config.yaml
model: "contrastive image-text model"
dataset: "rendered solids tumbling over patterned floors"
train_examples: 97500
image_size: 64
crop_scale_min: 0.8
horizontal_flip: false
tokenizer: "word"
vocab_size: 61
loss: "softmax"
embed_dim: 256
encoder_arch: "efficientnet"
encoder_norm: "batchnorm"
encoder_activation: "relu6"
encoder_channel_attention: "se"
encoder_depths: [3, 6, 3]
encoder_kernel_size: 3
encoder_stem: "deep"
encoder_expansion: 4
encoder_widths: [40, 80, 160]
text_encoder_causal: false
text_encoder_width: 384
text_encoder_layers: 7
text_encoder_norm: "layernorm"
text_encoder_norm_position: "pre"
text_encoder_activation: "swiglu"
text_encoder_mlp_ratio: 2.67
text_encoder_head_dim: 48
text_encoder_fused_qkv: true
text_encoder_bias: "all"
text_encoder_qk_norm: false
text_encoder_layer_scale_init: 0.1
text_encoder_parallel_block: false
text_encoder_inner_norm: false
text_encoder_positions: "learned"
init: "kaiming_normal"
residual_init: "scaled_by_depth"
optimizer: "adamw"
lr: 0.00078
beta1: 0.9
beta2: 0.999
eps: 1e-06
grad_clip: 1.0
steps: 9400
batch_size: 256
epochs: 24.7
lr_schedule: "wsd"
decay_fraction: 0.4
final_lr_fraction: 0.05
warmup_steps: 280
weight_decay: 0.1
Rows from block 3 of the text encoder, named by matrix and row number. Rows with one number belong to one attention dimension. Each number is 500 + 50 x the weight over the matrix's rms, rounded and kept within 0 to 999. All counts start at 0. Numbers have three digits each.
# v: attention query, key and value (stacked) (text_encoder.blocks.3.attn.qkv.weight, 1152x384, the v third), inputs 0-76
# proj: attention output (text_encoder.blocks.3.attn.proj.weight, 384x384, transposed), outputs 0-76
v.328:479579411462474553486527412494560490555472497535536476518522612426486493594499462513406470529425546459554543511534502471540602457505626549495480534497533534424395485404544621531477455479545440515516455426436527503531553569509525495
v.329:498520421499581474436571595393451466455487595577433531517462447618496454489495488514423493416530455551511515463412434552512512464428482512553537470564465447581480542489511405542466642546528475495525404531579534514528450518553562541
v.330:396402490511432525576466593504469470507508486525505550551470473546534516528534610525546492491539422507479387522502509515389445536422480518571528421480532482529479485533407458517506484537457478496480483550589482445519480442408453522
v.331:434415514479508555555523579513524472539499444464522513417548557423497461531510470572506520438537507476430416545536543498418484449494497475536532412497453419484558530527521488473496427448471473513553485531503478516501564545504484417
v.332:457568468569589444450454451468663476492444503539668470534498529422447476498391599521507537522536617522514554371492550476546584546542516473531431523522571523409570499486497523500565560416560518564443494413450581520489540507516476497
v.333:545484507554575488455480517477522547546513431491492441470508489480513444491502530514560531459470482504520457466433518493543509472547404423515536506549568546497575463541447467521521577461582442519589448471498507439523464508564479466
v.334:439439467528493520452450466546466526542501443474513551513485519490603505409557445420517462553458478455588496519530483591484513487471521507539477592514563461527567521467565549517542516492481518504521556494518513429520562489471479529
v.335:569639519508480437457494462544531500505444457544562492544523538422392526450387530480446613524477563570660500414472519509527590516545618476390513532479608480409465510445543619516497460436582517543462501526545553476525524534596517529
v.336:486514450456443458526466550491486437525585478516427518444571443535561461538451520461471519563466569464536453555514547483447392522569495411452466542517522522496501451613376422484530548485478525528449479538563471581454521358568415554
v.337:533542468484533534509565510544504471517487454472456465581467452513523545561470530491537500477544507514529534481518469532510477502524465467497428551484581533502468564403567541429520464483465540515523512456472532457566528552473511538
v.338:525514518489407490516498505430452472509465449518532493497551482451443440500534494533460525566495544482496464542466527470536506465457448524489507471465578538527525523497476510452478588497444487527459524561551459531557503462493497505
v.339:468476526541539523444471432573464508494512497564504580447522473598603469515538498539474528470466458454490349531527619591460469573537499470449485481567532552456594481431446510521486402505499545510484443574575435557588462458569467586
v.340:476489466556507565518449500517457515557466535488497521519555488519493461498529487452441465521458476505508468501473461516539493553516530513479515515495525466593480460568529493479520554523527528507461517527507503567384593468557492470
v.341:484489472572435516454506532526538543403499504442538497413532532430516484552536533468546549486501508477514547480446499510595510536509492557526477531522489533564429400588455443444567577509575520561496551445564521482365521444525420514
v.342:498443454521486533487563469453465472502472497545491385547506465452425541481516495541453435461455633489421446367548434462479513481520463499469584498469483529603472442531632500530478467461573505559479478559545533491498511525525496474
v.343:465463513486559472473495487457401484479459423498520389450462543484411560430519466572569480440629518497478610442402369477555532487415479486538619497470496449531564418357541444558489517426597465497504463445569453492464482544453513367
v.344:543545419477524436563546489465481639485532483539452466504522455454501531449489506449542517520496487517559538530480499433597497495545486535537432550419543475472526439514539530386499569497425569552481461356402520461517583521497496459
v.345:563505527510500523530502597594465503523492554502364498498476468589528534542478433380530538603456457484487575545578533497508507463492517519492523551490586483501450531506448510431437587550476491486529565493410447451521525579419512539
v.346:585523559547486514550433485543520430559440504540443541514507513487565478602495485535438516440436485515525381488553452560413521493548503436484423506555510554517420475474508503428518482523447491573604567480560495565448382433464521557
v.347:537487432457538486525481430561503585532470415542485504529445449451517504426554523596569543529495455530441499504430507524532543500492506523504451471436503464482488568469570495453522510459474544474473486453453566455511523495455543550
v.348:532504567407514473465464488538474509520468551517469511416493474535540519551532409384527561562514410499434452545569462502448455508451541525572499550562525609535463525343436617552375508567408447555552518473469490591549482562402563466
v.349:515507504453559451559571529451546458498478529500395442565528543537522530477490561476515528521482505495492487500511491558480517504543478481474635462502505457612532524455473461463522536542526499502511500509438527471535547490476487489
v.350:497477447492532457529482475507491519476490506516460489575471577554586437449518529473452466484474458555506483451571504408461592443430581583555506530498487497538499495494568515499488496504554447405496431515540491455536550503504476514
v.351:477542425437459559490481522501490569542513567534601529441552519502443451577437459533492492469547506552589447575503517529495554523569459434382497498511482443546511489653495552504509579566527541526553494466563592437518498502538439562
v.352:506537473523421497485542507543526548451395458466472482429473522496475495578486504539561497495449485389512521470508533529446555513514462511527555590502538525535526550502514507566512511517499452532443426514441551599553453527482417510
v.353:448421549486554496468502441445532465540466542568407518492551434416496524439437494521490528486505471500539468526522448423483523469498606476549533507465452533424571590465490465554500570545439538494434384612608488547519511430565430542
v.354:469450569533563457485545469470587462478496541504488529554568554482558519428546516485495516463424443496474445533506483516430489472578525652514526508511543456501544514433501499579518442507579514454579474528578422572519497535521499460
v.355:483529583503512513453471485443452500447462522551355503464509534459501530485445458518551545481543456495455534443525449512627538505484531560488541439444518483557523551457475556523502513480527461498510402492551530489486555561512608386
v.356:500511401585527524506531487559422488466431468467528517500437451463467544540485382422448487445540510483543472516564514499544474528496491493393494606517511520536433504533486497484496521502458515480479498439461478445542506492501591499
v.357:538526485437595476511529516447437486505413506411530434572552515515512465527521533444544470454449558449501574540538457522533574488445443485473525462454491441531486483474506496497502439442570525495481457492592516574581498485417457503
v.358:524460523486429441570456519469510548472525531503509413448580525490575477492480557496413483528497491548480496549570501541486525573595527412419546572536452537511464494557525543509452387516536482496468526584578455529517434428486441562
v.359:547500434517449498521473450463526494564577567534443441589543464531500463530517532498505547514532456567507358508616510526480502469498538484554431541576531502517503459542503489487451487558432500437465498472482406510607435454489426493
v.360:473451577540483495551462368517506504410492463483556477516489497492497493446456514534543543476403518573490565513460431512485548528524469516532465504541502541463481479538530409534469508531423485479531515551569472420385458484444402518
v.361:528447517604456509518390614462490401497475512574531424501541501532494496403487556527495524518532503505496478496452496567550546479509438521521606449506468504541538578499446421505523525525570518472505500584564535532527495511570441482
v.362:436489475446539451527512452524565412471447474597482501493483565499502622359505524539493467501567534505493638390444418409635506473462512547481481394389423440474424539399606435556521505487532507509541474536482536529463586523528621367
v.363:546530594556592562491486471494499582422453486517444562526539524453519541457505478479480465490430397486445532518492540481551511411506543552508524540513450551491483459375477501515497452570493492515553422429421451519438515476455519390
v.364:514525437511502494548506494477513518562457536555486511540461471484464570500515533517490525488514596576495525485487503449481510519498553590465549479523453444527545524491549476479406419527573461535473464505560419539558445576489573484
proj.328:526635493481555619511562461459485488559607515286490636453446534472459542508551444503500514474524481462531447503459481507487524461541500521505478598555555534514527493427503491577465414442596500385608499528324598514467530442495562459
proj.329:464427540527504552510325462561469455503352480632476469520555529496527467495474477476565486502448498483516572483486501428497546522468451503509555421436465366489506601572604433440479549544477518481495506537495389517512536531478516541
proj.330:473411460504441456526503520532473546455421452682532338505559476492546484494468548543493511521510484494426513471559525517540491509442469463513505383418423441506490485548442541456513562575412529504403474483703416490495483563474469555
proj.331:494567531465470498529500508526497496488546480516479452507511491494497456503533551503483524491513463493502501511493525577517502479464481542516387523519501582492500427491391578506505527519427512441452502520502511482484488467486462533
proj.332:537554603492515527434526499456472469553554529329465651469376489504459610512515423461520503487489480517536494507463421470440481516536500479508588535590528491488492605460598372550474469453597474488570469509380565534483498471532580421
proj.333:509486473516486516490521499533561500500483518494521530506474469497497480524478506527496501512465537485483513497498440505524501485510522520519497496485480500485496516498541505496498467516528475578519503528454522522495473498536490482
proj.334:497562396489513533556524505486587513538580463499527530456500517467519452527541557548509478495493556482528469505509494546466506475531494560491499518490500502517507481486474514495486450474476497535472487518549511500487511480549463545
proj.335:540561618499544549456511507449470472574527555298465650486402515518460590494479411462518499453491471504543468497478445480436467541544523459493586548600533454471496559446593401573469444470642465431595503549411552565479501478490592423
proj.336:511550504418477469529517514492435391508564497432493453518453525503461505532556501556462515575473415592491454495529478493444439513523495423498472494580543518545586471554520530520500637456517452485462488475611471482527426423425471524
proj.337:535500541440495547510448508508442456509553515502479511551524482511514468489484512514480471518462494523550499491477431491483522476494527502490578487498463468518506533497457558535518484520504506461505504483464472520452492464434475461
proj.338:514491469509505471460522531497564556522475475529514513469450539508498517500513499492496509452499488540482499504512501513477507503512524486482525516488507546503479523491545493509494485456526494513489519484511510519484516524524475532
proj.339:498510430407391438594499510464384446523620492518447427483568535464454488529584503530476516531488489502589405503498541532483409467502500403502456437572514465517556419479415569540557605521414458432481530500696486419509488398371508572
proj.340:469531547524486484500522514507538515542443519521529445441492488501519507514513477445519536484488477491484456500506521519514496510525495478481500492502507472521480490484531496525537524485502503577521510512520536519505502479522522551
proj.341:512505576478495453481500555497495458479531533401500509574489492536467507496513481496484503529489457547451504513522480516490475548486518483525575517508517538505541496534511472509500504480559465548479484474502501544530463476536481511
proj.342:461430690495459557510397499476492566496444490592510500441568495509553535494537458377546477453440541398526503510461463490519551530503498467451654488454394393492404533441482541496577468566498483536520509546460506547471522543515486462
proj.343:480422706597535535484534492518617592475439457559531523398496456551631518491518488356564438469506468410445491501517433499530535481465515499489723498469381517428361552505592462506523417509482498595491476502405446603469504538572583445
proj.344:507511522582550498417468506522549466490486513482513523603434490509486507457425467510491509514489489527445536497529523436486541503467512573489492492464599555480556510572520443478460504525528501482495490482402504517494524512535538497
proj.345:515527333525519487408530481519584511473536509446518600607457480482471476481475505597455494483533562540440562500489517473480538471528510585499446556469517587455496523483504466504462369453573512466493493496352486534482494577548490443
proj.346:487542329396501454526562454485468507462536512453478468494502516461503505512578514596446529496469575471533490489502540562496449494546515458497406526539508524539517436447496558526511508457496481505468501487528509469464488449473455490
proj.347:491465580517500493469479505465488486497512517515501529558500488516491481461487510477514514506483491491495525528489468467507484511509473523487555506475475481492495538495463504496540485512527477475467512502489517527515495515496501480
proj.348:509448337425547537505604462511527557458556499478496528545540511522517498494572509582422461488529592436497549508479476520497489423563538513527519547459466581521463489420476590551500340473502465481441496530403491513434464511495474409
proj.349:492488502549529498505502465491490498485492492591508443428510486521504539509490535429532529493512456460510490486502470482484543485475507503519537509522526539512480512521535506506482482496407500447480519485486454481475488487451528510
proj.350:481526504614497534544505502524558562508415488641515466372501546461523518525450554433557486439524441357501475499508483478559554494454485535464567465512497497467418571472531446486500462525394553515505529493541442535503573531507618477
proj.351:507587482416460445510429532470383383510547555381498514588486515531448455459555458582484497583448489621536497478477507485462446537506490494465415501527564430581632488516477492490463659489579499497572518505580558471510486453522432545
proj.352:479436417462454443507548461478562531449568494407530517518486497514513464513551522523475503531503539522506552489480501551490509488533544513529511514498468599508482485479571495511503458439559484533488483477426469545458472486499478457
proj.353:479521475539506542538500485511497531525463487603498427406487520449470551513514518470532538463523492440506471495545589496505503472496501460504465489543492500461522494520488520480503514531422526480486493496539528456512527454459522515
proj.354:490492501437475526597549474487489532516554497631491379372522543499514525530583518430494501520505517384582415505523505501503481465495516430503547480564452473464464479454487569493521480507397489479484488495560496482501518428382550486
proj.355:489467538599559523479562488538606641470430462570514527431493481496567533489487547465514482429504533422431554501495472504562566506510504534466588554464426564443404528485528421498481382473461510560482486507391459547504553551598513461
proj.356:510454398419527527486468507498497496491520520445518604588533514520494493523546442587480501475458600542534603503468497533495526531563509547481462546417490436532511493474508514488490465531581495517525492515390522538494507522557415430
proj.357:505451586473480529520437490497478499485486480537497505513520494530504528472507477471517498504488479472517502473469507515509553507501492483497538458491472445484476514471523520475523523539485506501500498494492492494473513513502489506
proj.358:451523525414435470586509508470412442511557469520475397439511516517469502515550496460512514560511441483547393502520447536485458492489474404555538463580501470559522472535507539513502596496431469483474502513707451443495458447418528508
proj.359:501552376377489503574522470511428378513623563475468465562541521472413496488512527623444519534533462550550450477507493522460422446498508482556380473519596514567604449500433582537491555499520489371486474496582471450478467423374500522
proj.360:490516521460492480505502504502480494530511504482492474529485478525505493500493491490514504519529478527528509526488473521475488511476525480486505518524516474491496528528514485539486518482538487509510516503542477496524480500477484499
proj.361:489500562601520492468517473506564531522447472518513463409423503491527512507468500453519523483491443483449489507513509503538521511476470482515553516486481510460486503536518429492490522480468503548501504482517444489505505507539546547
proj.362:435414706624522537485428485541560589457388446637487519447464464515599569449390520363595487429546403398433523490541473474527587483436489534471665433429429478441356625534539382486500418520482546486523496495439452540485553536567589460
proj.363:487363363442541510529559471536554590430539490503486558552570490523549497484534489533463468454511629446508555495456502532544529412524527532507532500433415486519395487461495557521506320528481502478462432521376504513450497534501455383
proj.364:502518615539499528548450497483517508490472484592526425447557521501506564511526470404567512494451470441535483501487553477525529526473499490489532460506491445500504485471503530460555547524453477531513504503529518528486548442491509529